python train.py --arch="vit" --num_classes=5 --bias="all" --residual_init="none" --batch_size=256 --lr_schedule="step" --adamw_weight_decay_other_params=0
Rows from block 5 of a small image classifier, named by matrix and row number. Rows with one number belong to one neuron. Each number is 128 + 24 x the weight over its row's rms, rounded and kept within 0 to 255. All counts start at 0. Numbers have three digits each.
After each neuron's rows are labels from the 100 images, of 14848, where the neuron reaches its highest value: "top examples" is what is common among them; "patch colour" is the nearest of a few named colours to the mean colour under the peak. Only what is clearly more common there than usual is listed. The data: rendered rooms with furniture. In brackets: how many of the 100.
# fc1: MLP up (model.blocks.5.mlp.fc1.weight, 768x384), inputs 0-127
# fc2: MLP down (model.blocks.5.mlp.fc2.weight, 384x768, transposed), outputs 0-127

fc1.510:120130071151123125145106136128128103145121117131145138140128141185103140108149107090106130150107099142089137142118128122135142162094143096125092088157123157115108097156117128109108118162126126117086187146136139088085075074141060150118132148137122138139121090095178152109126134141154092123167143133146176111153175088159149127106104131146121106120120092141142122162086129164162126089121
fc2.510:131102137105112141133142093119128158133169150128121105106156139087119176154104117145129125112140141183101125126135114138159108121126109127120158104098130158176153147144147151159101115102134138143114138128119130151123171140124173102141116139114137130134137137125162104156188131078090165146124114121149089116096135130076095132142147069128159139152106132121105126101119142117097144089148
top examples: wallpaper (83); count: zero (50)
patch colour: brown (61)

fc1.481:141109143084103145102113170143139157113135083098107124128096135120150116117121123138154145151150079134113103094068157104092122142116132087124132156139146170133152139117155124156131176171149108136147148165173159108108160122150131128105094121131140136148120118063146128142089106159147094143104131080118141077134088143127198117160167083147122131129112154140142119128117130090146104159131
fc2.481:134110168125151151142127099107131146122115127133161117176128134154114156110157128123113090151113122131087174132196079123148149141139115144145165100078142092115105126117127126153129114135110131132115115129099097095117178135119127141123132143163126129125119117149112165098099145154117167093072112127079154106094110126132152114096138135123169116102123122119136121096145112184139130135113
top examples: ladder (72)
patch colour: brown (70)

fc1.646:102179122179119111151110124090134149098153140100139145139124123107132122173100090169110126129132146114097126130100123127088121115155169130110136094147164142142129121117093127109111145126134133135168151106109169057128192133147128121066130098115136123131098133142127162116091109130135142110129169100142146117128118083112141144108115158092173123125097156151130121202157160111145126136092
fc2.646:130136103142121116123135122097131160083151107136142128106107108138152149118126112097146138108117137093082136120142139135137122136138071117124145125129135144156134128109165159154118094108119138142107114099114138135110108087132134154169066137160127156160181141081113176119174115105118171162137125105094114141105104150099107104131141096131128145150109112115071130109099092122119160072119
top examples: ladder (34)
patch colour: brown (61)

fc1.386:166159128125076105139106118117106103100113150117131121120109110147130198128153117095097147102202114090124110123120135155134123161197114114145123153143126097108081102154132159151136133138175151114148084162095132119142175125097121110138145143137161143119108140119116125121157140166072098153099075150135121127099113158142122109073106165138111118139111098122149119139152139120111108132131
fc2.386:135157142147179126132096121095127161160143127127145141139124190090141145150145119143155129149120152168124121153111134128147109104141149123173111134108138130146103146099150125119116122106115103122110153171140107110148096116111160105079132077180081106175103115172110136129110117153182124083127104121130107126166153129125108111167137151129118141143182143105148155140113079109098154128162
top examples: count: one (44); count: zero (40)
patch colour: brown (63)

fc1.126:087141139178139124150145167125118122106127138116131130125113161120132139120127092120133134126149136122111153102085125096111124144093128128093166136132158126118031149152132141143098113133139134132133137103098147155115121110084109109105152125088139149131118132149140133114123171151096127072135123112161123127160150129117131131124130141134144158159163142110112151118125118082136165092109
fc2.126:107120138124100156110096126130139102114115155133164115113120112101104142140118101141137107138124150087088153134123171124122134100130124152145144124185143156167206101127130120149138147136105115179154101085128087107120076120152154148094136134135122116153140128107143123113125085125133149164122170169117117136112157117157143144131120130101138127155123152114120147104143190119130150120123
top examples: count: three (43)
patch colour: brown (60)

fc1.500:135142101154139071153146121095138154133124150083123132128162124066084133121154141178122072105143120138119159119159127089166102137146147119156136127152138150157154112070150146153118088095102114160131153141143126134113164130131137128118120146117131136110123107115107154103106139094118097131109128120126165118131148125135113127123150129097114126117129110156105099148133135132196107135155
fc2.500:096133125145129155103114071148099105141138154180120174147123139153096143145136105117159136137123140094115134145143129148148125119109137142132137113122123145146087124139168096088095157149145159160127157136108131088144131158136098144139155149164130092138138112144110129190140111148098122137106133140087110193135176146120092069104114117179172122118105128132111206107142134100106119132100
top examples: count: zero (44); floor: striped (33)
patch colour: brown (60)

fc1.168:112151164111139126103155152130112117135122103140169173108146116087064090143134099176120127105099140123110115177160125145104129145118144114160113124124073097129133149148110151140141107111094076126096120081144120147146111157074160139108118113133152134144131071140137144079119144085150130156199116111134125122156078121120097113124107109088133160119105152146083158172117135113153110150153
fc2.168:096132117117107121125116151119106110172147155173161125122135122102160132136177174079150115114099138115159078097122146151130118139126122153100160108144187164122137142154100095116126136104128128168151120119113125159100092109154153099139099135094096103089121114117135087175153169134075157112114131131157095120151123120170134105154120140185111120140139116122142106145124132123121127138138
top examples: count: four (63); table (42)
patch colour: brown (71)

fc1.552:106120138134101135103100106100131133116127130095177153157119119073103112125135108118085123141137135150095140128127130132114125119082104107149101129134147108084128145155122152130130134161134140075163146093133067146099098108084132152115138144057152101151131133112131150089104122116164098123138089092146125120110138123112131132146083129165087120143134173129146144110115096149140122150161
fc2.552:099129148161110121138111148171091133152114131122083128145133110151117149124095151120127128126116128118189138162118142099121149146112117114128162115181118138155139100122129110120117156163124120166109113143126127073111176117142141140144132101115117150141120157130166089139112125152086159125148191119122126114115109128111169118107141132112148107158138130163108076123159146101102157106091
top examples: count: four (51); barrel (36); arch (33)
patch colour: brown (62)

fc1.133:140105136116118113154104124139172150152153144083119131118161142125109090168125105140140127126119089128129105138119175117156142158124175103161112102117114134109164149083145137151104154109159081112114108165136132153127137127140155139123142089122110110149157144115069175097105118078170164136137144155133150099098109119110111111156128145102138121074159153133109154178146088121133119127122
fc2.133:131110126134153137134158118128160128103132143127113110159118143109154175149095139125128125127118151106109104076161108133098149141110098137112104125143097127136115142114162124102145136132125162147127142143063102110108133144127112126130151141124136154130104120121158114132138100172087041111176102171097128167146146121135155150162107113096147128160143106142135128067110132157121145136111
top examples: wallpaper (70); blue walls (30)
patch colour: black (36)

fc1.44:150132114170118125103093142114134175107136147158113152120121144125134139120130146161122166091131110058121133136137085119150097112087123141097145089129110100105110126124071155123103135096100180157152109106147139106158120098141157159096102115135132173162164135149154138131140151101120089138175131167152130158135109131084116157127149181154115152095142171125135149098133104124127135163099
fc2.44:128126140093145104128134109091112125124132123119140150125113145108121132127159116159115122140133119147120132105153106135100163174126139148133097114095129105134093171099095089115158110114137110156105149163168087115155150128112120120123149111142139163117100109139125144127152128143109119085076106151131128085097113090122150123133090137092134129137146114163161118097151167133127148096098
top examples: count: zero (46)
patch colour: brown (61)

fc1.54:156162131137128111137110108107142133152108136095102136132143160121186130089179163117128106083114094117161135095130144104163147155154119098091108124101185107160125136102131141135153135106107139165144151135162095158100144176113125099126135158131105116125127121132134113132114130141136100139152111146136158124089067121136145126148120101091116114128109070135157128160151135145112123103116
fc2.54:073130172124108159139157124121140148122152155171114141147107092141134143164108107138148143099141128134105150145142129111129107101160125170150119130160131095138149103143127114127134141137150105098134085104064124136124142101167113143131134105143132089096175146114067121127155152135132120174128133098085136118153144146119128113137111141172141151127142140124089173159143097057163148137155
top examples: count: four (54)
patch colour: brown (63)

fc1.566:135150121181143159113126091093140108115120127095129169106102132087168136100147132110118076104150097142132163116104103103140133153116150132151140129112108148148101202130142146111093157154124118110129152099119136130134141115144110127119132144097122131108071112126123128125096125116113088104156153126105105128128104153124088140148133104145129100135180137149138116146094086182181121167111
fc2.566:164089161164113107149114172139078140121146118148123110157152091133146103123118143157103169170134144145092105121150133146131145114135114113112159126122112139174117117159136110109117122103101159130146138164117088114123111113117149144152137101129111165151160137106120119144119146115134126142121159107122124103115142090125122124147148082127133110098096133105132143128164148091084117124146
top examples: barrel (66); largest object: barrel (53)
patch colour: black (59)

fc1.276:130113116132113131156129110161147136124102124085155131146145121172133149171113191124121106117084106145115188123158133126139139101129148069139100146156109133128119128143137119120104135096155152147150145123144175105143153101081114110144152137147088077160157118094112115128159089136132179121143176142093159131102102114087097135123129159137195119098109134085124112126139079117099129152091
fc2.276:113152138133128120104152128152121117145164132110127110110124116149115135130141117136116124101104125156104132111152114100123167152118170126135107081079116143157108123141156109114135140141133155131140141093132124123119133126110127107131160190161104162118182147119126154164178090116133133128103130145145116096169118068103146109146121073120125085103121142143147141138156100152131130123116
top examples: white walls (49)
patch colour: brown (63)

fc1.470:136144156118146155121096106190143117168150158112115110104078134122091119095116114148095129143119155146135120113131108120168112131102146154097119088131187102126166103140139132138086150133137105180077113090189085128153137106117110100122111169120143132105119070159103169093150116147119150113148161132112114082152099118128136124123123128130121136140121131131145159125117148144118130135118
fc2.470:141094153124126135139155166138113148115086107135104122148106112137146136087125188121122111123155090147097069125160109127122072130140110104154109162140107109076130166104133109107168098106125094121150144140122133129086114127144123128107116115169128105157113131086156135153144156160171117106155145093118147155089108116152170142151103123127146091163143138108162132119157140160126139095143
top examples: window (96)
patch colour: brown (75)

fc1.377:117117117107136148120111124121099154157126138104118160095167147139140130141205173134165169117131124143096145124117117104110149145104114117091102105147137139125097109115118131073132108154159083131106107129164167138122110095153146142073128154073138154102095123094165089117163147118119154154123169136126128087152138156129147102104109141108119121096138120143126145120164131118152130104138
fc2.377:057160108139141132112114119125141129091190159148142144138113101122114156161137140141127115145100122137154140107140101104170122137145145143163169121142118128126119167136118145118101084074130139119135160103085175151162136143097134127144105135112130117177147148135149108132135148128117105086141111110125126119114123124170101133158149101145127132143145098156099133118115174120139140128124
top examples: door (69)
patch colour: black (47)

fc1.388:078140179101149141133154137117140080106161152061084140153168074149131105170136123149101132111175141150113123130194109147150107137139130094089121127117187158122107114141120089108166122167164124134110119114153095130124133136123128124138125151156101125123152136131163116106076128121080119133124094141155111098098104112141135122125121142170126141098101144135166135104101144106113108124122
fc2.388:186122108161130133147156141161156144087077107107144133144092157085109127133104134114146142153107103143140112089113172120122171093148095136161109123154091131142139131101106128122134122149083135109090109189123137152157111114120115126089162104125137119147102165163169194133111152143133136129141136165095111100143122102134140121103153116113156137106141108151102114135119097106119126137119
top examples: ladder (39)
patch colour: brown (60)

fc1.627:092118166083094131093127110155151135138090101134068075127147149134131120139132126143114109129077109143135113147120131159166153106174133091134132134118124136120163173078170135105131125135133128129119091158115105169158126107126139108081135146143139131096183118105116142151109143102129143110152119149109137130152173158175143148152209115107123074111168113125125119134165147144148139131121
fc2.627:104140184106117131183078141098139136126158137132104149114089142109147159123118123097121124141121111087114098141148109144118138175151118136137143109134124089124110098179143117159146148118111110125175135111134150120175091099177130121113122135121135086146069124156140168112087132125111137149117097106102134127151149134110144119142140130102153151106097121118133158138122133109143122097057
top examples: door (88)
patch colour: black (45)

fc1.306:133127083082135114116114127166126105117132157139156111114121143134137099102116159182122147138098113135137112122086092182120147154110110118127116104143133139143085076123179138101154161103095127170141116117148135127159126134090081145111112100120079134117161134126078141129123097134134143137119141111100135107110156133110163102150106123150137160100107096126144107138102116132158114117096
fc2.306:124124137116125127155103054114148139105132105139125150127136125057120145125130101121118135133121106101132114152140136126111146089103127128100129139098115127122138150098145144127127133127133161147118197104141180107128092145158117171105172136134114079152103146176156127133126121135089143130138169092156143150117106124111149163143119098122097106140135146130078126165153133143125126139097
top examples: sofa (53); count: four (48); largest object: sofa (44)
patch colour: green (32)

fc1.138:113115131121111099131113179130184157091111098158087103096131098108141124122085112133128133180123094123132129114129104127160104115119100120115128119113152124121145114113165074063105107142130112161092118141153144127143173135108168095152104145103139160154113131134124121097112119135144133140103094155143155119132095114111154083119146131138101166115136104122130177115098140124129105153116
fc2.138:146117104104108160150131104118102130156132156142151103171109091152104143130169126141099110149136104114118137129113129088134173108113131117148160088160131132144098119158131150156170143113138160100156118125155114152126102099117113125085172108143142099118112133104117120164143163149127119077107179129128166159116115157138112159168126118164152107138171118127102135158157124165130128109184
top examples: flower (47); largest object: flower (26)
patch colour: brown (67)

fc1.603:150108125092148121132135138164136139118089116100179118127126149108102141151090102159127109092184124125154147104134083127130134076075137121133194140127140126117153099137159112132114123130108106125128124140182116140116116116138087099136155134138064139118110109125109106132101118169103145101138141162085124189097169110159144085146121169152118142156154113133155140132141115094179140198181
fc2.603:157151136109142116141131109096130149154116132127094129117122134112127138147123152120148118119111100121132146132145134122128104146182093102179095109114161070115099111122157161127142120131089155118135134126124155102151157146132114123149097093113133127120158127128132119132124113173139116142147147114111126103118095174073100121096134164111134060105099109168127122135162140194091144106140
top examples: count: one (47)
patch colour: brown (60)

fc1.74:130139149080118142092143116109126123121086143110154127141134104109113140148139110102091144123116141096136105195113123102108115114132186109123142122137104118119167145137098187113166143155106125121108144093105104155108195131164073137116139108094134154149121096183128159147107124114121120122148146125127123153081148166130134165121103129112165102113093102159111111137134099100128138096152
fc2.74:094109145167111143127112098111109121143109136098125150072091179121138122132158153161108144125138102149111081101126131058111129130110178135146156165196102124179134159112133134143131167155137119110132106124122116123113123071111144118145124137114111069088109159144104102141120104135155122106105179097145118095147124113099113112101192124117139153143133119108125114151155167158115120090137
top examples: barrel (66); largest object: barrel (57); sofa (39)
patch colour: black (82)

fc1.103:115105162082130129128126150098109146137143126115151127158111139154123112154144122137121140133085122139116084129155117107165108131126133126154155103161108127108122119089168124110135060128135119093090146184147118122137107154117123125112118152145098079149170093118144129119110141088147116133152129173161103108097148164098134147142122136165132079106134123107094091104154148125130157126110
fc2.103:140120107120149137155126125139120137109149162153141122138148121121142090087163084116165097111095122110130109144139117108102097155119150109132081092117153152156155146156182149114116168115154118131103085127120123131122119144154143103151166127130137128138055116073164117126164142119099091153095137109073147120169100146111125133125088117111122120103163146176108185132126143125144138132117
top examples: wallpaper (69); count: zero (52)
patch colour: black (48)

fc1.729:126121142138141147115149118146144116105128127145135094120114147136109107120132153116083129149131150174163133155122103104127111164172113148068090134130129102131157140130145088157142105108177152175116175075127153122146122152134129124093160161111153120101104109158164151150104137114128102109169118105122154127108119126164095167139121159157138073148159175120137105105131109116092116113118
fc2.729:158112143132129095130152145157158137158131133093139165115163120152155102106135087150102126135140104112121078098085162156101123124143103152150111138117146120126169134106090105112109114174126106156083113164087137134122154116147118124059127104125076141134152123133163083127146113132144141148159110102082126118158150118109132127103146098141124117121106087117179134099120135113183132106149
top examples: count: zero (43); black walls (26)
patch colour: brown (65)

fc1.487:167171128154133075181148116145155138130136090113147115147103149159150112123106102139123133128138091100113105130125107123162140113139178123111103126126102151150122132116169136089135131134115139167121122107099117113127106116132119102093091119106149145156119119115124116170154138136103102143132149151162112145110134148103125110082102129111146104152109158133148127102066158169126109094127
fc2.487:153163124100160111119107131110135140128167164131128129103124132078098157144175112116139105146114140172132146156129145131147119114159122092113105112149135138123126154096123167107134109148160173107122137164132128128114142123119132133118073116121096134127100105158165119140145147145140135122132123126156132160149121140104129096116082142139121120143127102123191169110137104122089142143129
top examples: count: zero (65)
patch colour: black (41)

fc1.451:137124108124123163074152154111115138151064127111157123094145117115140099151130110074132158099131126123100148150107158153147094156137159117133108170106144109137128152112148127194147119146134106162142135111096135136114126160114165195112152129137179145100119133115073065132121108138124123131091141119115110108147140123116144107118131142101107145119164104111115115102150151112119109130149
fc2.451:122088160135132087113141104149174173114145165113100154156131085124141109157154155100126131106165104138123127155196136147118167124161123179115107107146101140098125106157166121137104135135132142089101166154167163113149117109110115086092097160123122148126114111084107131154108099146135129121147148125146104142123161112146124128185132137171136104108120091131125154114149100138104148181111
top examples: count: four (58); table (39); umbrella (37)
patch colour: brown (62)

fc1.223:142132154133077130167156112151097117117142164134130153116117094109098143117126150098149140182162133095129139142099163132117099124129122123130124134164109105131086179134150158117114094132182125138130133114128105111127115096121098091143115159122150147094079077108113135132133138165119075142164118136102132123169129146139124103067104160092176149127113134116150139156089135117133116073101
fc2.223:154150091112116151147114084130125148155130130164155104150159118164088116115157130168082135112117094101132125122125128143123140088130115114182177135122126117126077106113158164124139116181120113130152152120160155114131125150115125159144161101130120139088115174158144137144132125086180118097098156133150111136127154152152086139171139062133132136146099105087101137133102094125138100106149
top examples: count: four (55); barrel (35); dog (34)
patch colour: brown (60)

fc1.492:128130130105127122154196170156141133134090122145146146144144102091103138103090120186139144138107107119104173092132146189083128135101131092127160118149110109125152147130124099128147138170132130125129106160154144128137096142121122132118137132098091121124121128151123144135123101106131109114171114167154131129106113142106118120158106076156120165138140169107134150102135167150124104102112
fc2.492:117165124134104159089134124135113101153098133129108122160105149140155143147118140131173121128131122128125145126121092109140132119143095156139136154150151133152122125141135117133137104122135112133163117112182109128126157162121103127122120122136105146117164105140124148107114177102100141100120163085153129139129138158157128123147087099155082110124132150127109132141151144136115189107154
top examples: flower (50); ladder (48)
patch colour: brown (61)

fc1.385:095091121142116116159098093124096127132126137102147137123138161138084105153102155145160114129146113151133088184092121159136145128139146097115122170176079079154136151117127136144123146144100144111121102125106099159116129135145128149131085099150127182111179080129132107104102152158115148101120126081099100121139150177154104092124123096127169143106195096122152113115137173099122112115149
fc2.385:125122163117128093108113141150163116132116113125119171133142156077124148130106146158095131113157127126148112087117112158118153117088109158102112141160141111113103125102142146130141143175123170125118195141152173155091152123116146118162089072144085124095180151110120114154148152158139098132145121143126137146105119172059121135164162089153066098106135110142090137165089114139148139118143
top examples: sofa (57); largest object: sofa (50); count: four (39)
patch colour: green (36)

fc1.573:087122103110107157134137126137121145152134127124096116140164120122137119138155133120147122155067100172052128151120130113126091147109107116106115105117133156129166170108111150125086121103128095167166107159115127158126136101100148092145102155159140175098137116140158172147125142125159185121156119130145122102137111101181118104112107131160111136100128100115120128134146151090118194147146
fc2.573:142110138115079106119145068163131132158082106161179090121112104129099147142146111155127172174121119145098133149117107149167156126134128131127145108136113158118135131114136105108134137173114146107148140083130093102143120168115084154136104123137136110115110112133123138160156087123117126131136169122125113145118166082093114154142124088126123129141137186130118127134085099134174126106120
top examples: window (90); door (69)
patch colour: grey (69)

fc1.741:120135186117139132165052134148148141183116129115146139139101135124145132139154100143157084116131168118147106137136149130121112161146125116146144107122135165095154152163111141094127118155090089148100136122100153145102180150127118123147149135124111143143121113134115150120108097139128085107098121119100122109078120124144124122121148113141107174143122147141112122155167134089100108125106
fc2.741:141133103156162104176133124096158183105166128119133127152106121136130110137110109141153169114135115156149097109154111112150168098116111118132133128167136127142105123129111150141139151143151133146117128132095141101192079153156146083092140137128119096108144143049126172113114120107078144106137091143151164143155107106124135183115128093116118108135130179132149160143083154121137157126096
top examples: robot (37); chair (35)
patch colour: green (30)

fc1.120:096096129103153127099167154145119139088117115112131136162179137121080141149107127175119143133128119101089151100111125125096148128122119099118144124151084124109146118099156120137143090126107140172102105135161120114127094144115137120179137121128077098149130126119109149106125122138160155117159076140173147142128158129111162131104134131115115153136146107116185109138149146134139135136120
fc2.120:151185161124149118132112094128138124134125145121150153087097173175175146134148133087145125142080127130130103180135141182134141128141142138125128124118146132103123126104166131133120139141109132105114133113088113092168077066167084168106114158105096128124128125146124130146121091140123114166122149124084138105165148110116117118138108117142120128099112142114087146136096113128132144124140
top examples: door (83)
patch colour: black (44)

fc1.233:096104088171147144181154136117128155154124172141114091131149129086109158149117091139139120166087111109090153102130125124109188169138102120124151142178164129175104164115136138142151155081098148122158142104128168147177147152125135123142100093156122105144124150074111135112135131127151133168132147169138122056128116109120148082136107107085110138108115160143143093141117116118169151123145
fc2.233:171114097148151159147118121151169097143134153124119159115127160120140098169107139140107139114121143104133115111131137130113099143179157164146178143150150126131154098123122113146111079141129103115124123112152110130088132150156116140089162155118160120113138113117120131140155144077115143127070077131114070123094129138097135128140128160110124153098107150102120149111139134151119155124055
top examples: count: three (42)
patch colour: black (43)

fc1.211:149137120156166191127150139167116112142144055097116135130131117111156097115110169165128144130126128102143143094088132123097092143172138132117084110134142117135090106100127130116113156161097156181108137102130111145145108171120131124110119155127162128131156127122111079100132132096175163188126124115103099142109170151105124130152105109144115150163117135057130137136145152104119116134118
fc2.211:126127112092120080096150103097117109132074133123087145132121130110122153150132135140103138126151108157138151090104104122162104150167070165110136092115140132132084162112147107098114072082126139092158102160109137136147135165125158140108142104122096137136124128079143130131155162136161117114157113108152145104129114164140156146110142144123116072153102135131146115138103133104156145107106
top examples: window (96); blue walls (27)
patch colour: pink (26)

fc1.285:113120134127125128180109093111138119160123106086078136138104121154082119121103143141110204124127167131120092155115113120149143134136097129146085145131118175116140141158182125099158189152082146165073095109119149148112117144104171148132119131158149123149150137124155096146150147167148161099143114123111116161109162138094115112136170143129156170145103096148181141126149121091169178130137
fc2.285:199096111099147126116141113139105096110139212146103127118107144114126112147136126166096142125110119116138118136110115173123144136113131177108108111147153117121123153116095123127102128147138124093162141125112158133131163153149096106162154085114173154141145130147135124100111145138142132151122118107144098152127144155147112150141082120107123099111216130106109132105142125121122139147149
top examples: door (90); count: zero (50)
patch colour: black (49)

fc1.469:168123133115079104148118074100148119106127144111104099109165119157118163098164110146124103125144082142106097079114101160132137124128149140126126142173128136151132129124128155106121166132144155124110157140124089093120141138153142140148106105187187151117136140117150097148132121137114130101106101182133106106096092111086139121083096200115122107163147123155143100116142126140128172118135
fc2.469:127139114151205065158109138088106144177077157120184128121103164066126148149138117096110100138108147174101127107153135150159103148113113088134089083107135120119106106118118147126112068105112150148121139196114114133168105118150114113147105105174146099178071100151113133099185144147143099126120143128133152116127132102155142090131111150150125136133132123132145097105115137155133146133138
top examples: count: zero (56)
patch colour: black (45)

fc1.763:118182130138127112128096134146119152123157128121095125137166133103123085190132116144144111157134147137133133118107145138116122138090071132173121148123109112129192114129089135155184133084143093123144152115161136115115136149112115145077192119160138109108129125108133179116148163133136104138122128105139122180157169106121127161153144075140156124161190133140115101134134152126101176112149
fc2.763:132123054145111085141112164106125112126129134152148102119141111082107147137129077112107132101154110120178106115158110083133117124139150092106145105141135136114128163120163143131101133131128131128125099176122107131113081115184110082117060119102146164123117131141121143116167127110136160139134146120147136143109137124149109104104133149096093132124096130138183137131136107129103149100082
top examples: purple walls (25)
patch colour: brown (61)

fc1.264:116137138105141131138095118117138113149112144140157108080093124152118093133125124129109155140121109117113172098087109100099109157148123090108123125171137146107151161158120100140163116145146154096146111132123159111135110147099149092111118124127119127116154082111133177144119164096151128153119118110111061133141143086144169083117144152145116149083101131077144154141112126130140111115153
fc2.264:144170140114091108104133131109116194147152096132139104098139106130183093137128132175172099172124084120138102121162085142145157136117129091138126126141089130093132141149117137125118123109092130183110169126155151101093115149115163155106135172112114124109166147131139099155103101123186106098123151117124109106130111089131109101129111147134139100123117148123149134121170159144135119116096
top examples: ladder (40); flower (34)
patch colour: brown (61)

fc1.86:138095129163122108101122159149112111192138157095130165172136132125110115113103083128116119125142130100138136125111137155156154105133118107124080154092135139117103128159121152133147152176130138109083177150149095113154115124182162144163126126159130178158125160116181128162144122111195147131136125121087127133131115108128120142105160137157136114141123111078147134135128134100146131161132
fc2.86:129106122178159150148114149109109127105154170126138113119114144169120152111151158134121141112150136118136127123138114096151130134158106118112135091159157134168145128128103118107085135187107117128115110124175169149148109114143110119125147115100107150119128113143153122108120123112090131151156131140137129156157125138133149117123084108130084126082168112165121127138113155120139126147119
top examples: door (76)
patch colour: brown (74)

fc1.136:174148119129197116123085143122119097139128106075092151147110132103121131147122122170148153134117145122198097157138125167127139148125106088141119122121165116106091131114124177101149144131141148081125142132103128126124147118149124131079118158116160119109120121174100177149102133119131122140110150086156146138121129130126142146133152146116130142139106141150115084131096108140137131142098
fc2.136:103125126143107129140094171149132123101165151110162118105094157138134132091138152122138106151121119133145180114136110112085144132118173135147118103099087110169114115127095123083120143154130115117119112134147124138119146063103121110151142153142107147122112151125163185128112140151143166108149114135144120132129122113126156102093126154138143143115137122077100137111117080101165112070115
top examples: count: three (45); umbrella (43); count: four (41)
patch colour: black (44)

fc1.760:141169101144157105077146107168089133167121157136138105112136151129146100130130146144101155097107139134130133152121105116155079139133126116085125130107135139122149164142127071131096113106080133148158107085114124099106088149138162136093099139097158140175141139118158129127121120162142129137160137105111133126148118137132148104158132169075136105085164127159144143143135120138154100138098
fc2.760:119139114075149144115167141117174153171131139142161152098146134109117092124152121138137145135078107151102084133120161147059155124119117101158134143108122132118136125102169122148131136122131150170114145124141136113139134111088163157147136186117142129102127108127145111123140139117120124185149147170133135115099153112137085137117140097146128093151134113109140112105116095114083112108097
top examples: count: four (41)
patch colour: black (37)

fc1.338:134131134129113123108166122138139127096155103159159136103136118103142090151099147150155088128173162097095104127136116144123109156114135095125161105144102077131110135124114132142113123110105145173145161108161091149118141120148144160115077148150127145111129091157094159108088147112123140117122113144109137099139125085184125128141105147149118142189073123150117123118123108135152120144128
fc2.338:166143128124137149116132118163134098121095116078114096122143145137079137146138111134133159097131104115128162101148125134144155143098133136136132130135074148120113077138123087122133134143114111105132140161114123175139152138094133113135127096133138134149134136088138110110117131131114086122136121159130138153140105148126134139103102112076116122174150135098141097137151118149142189136190
top examples: barrel (40); largest object: barrel (33)
patch colour: black (62)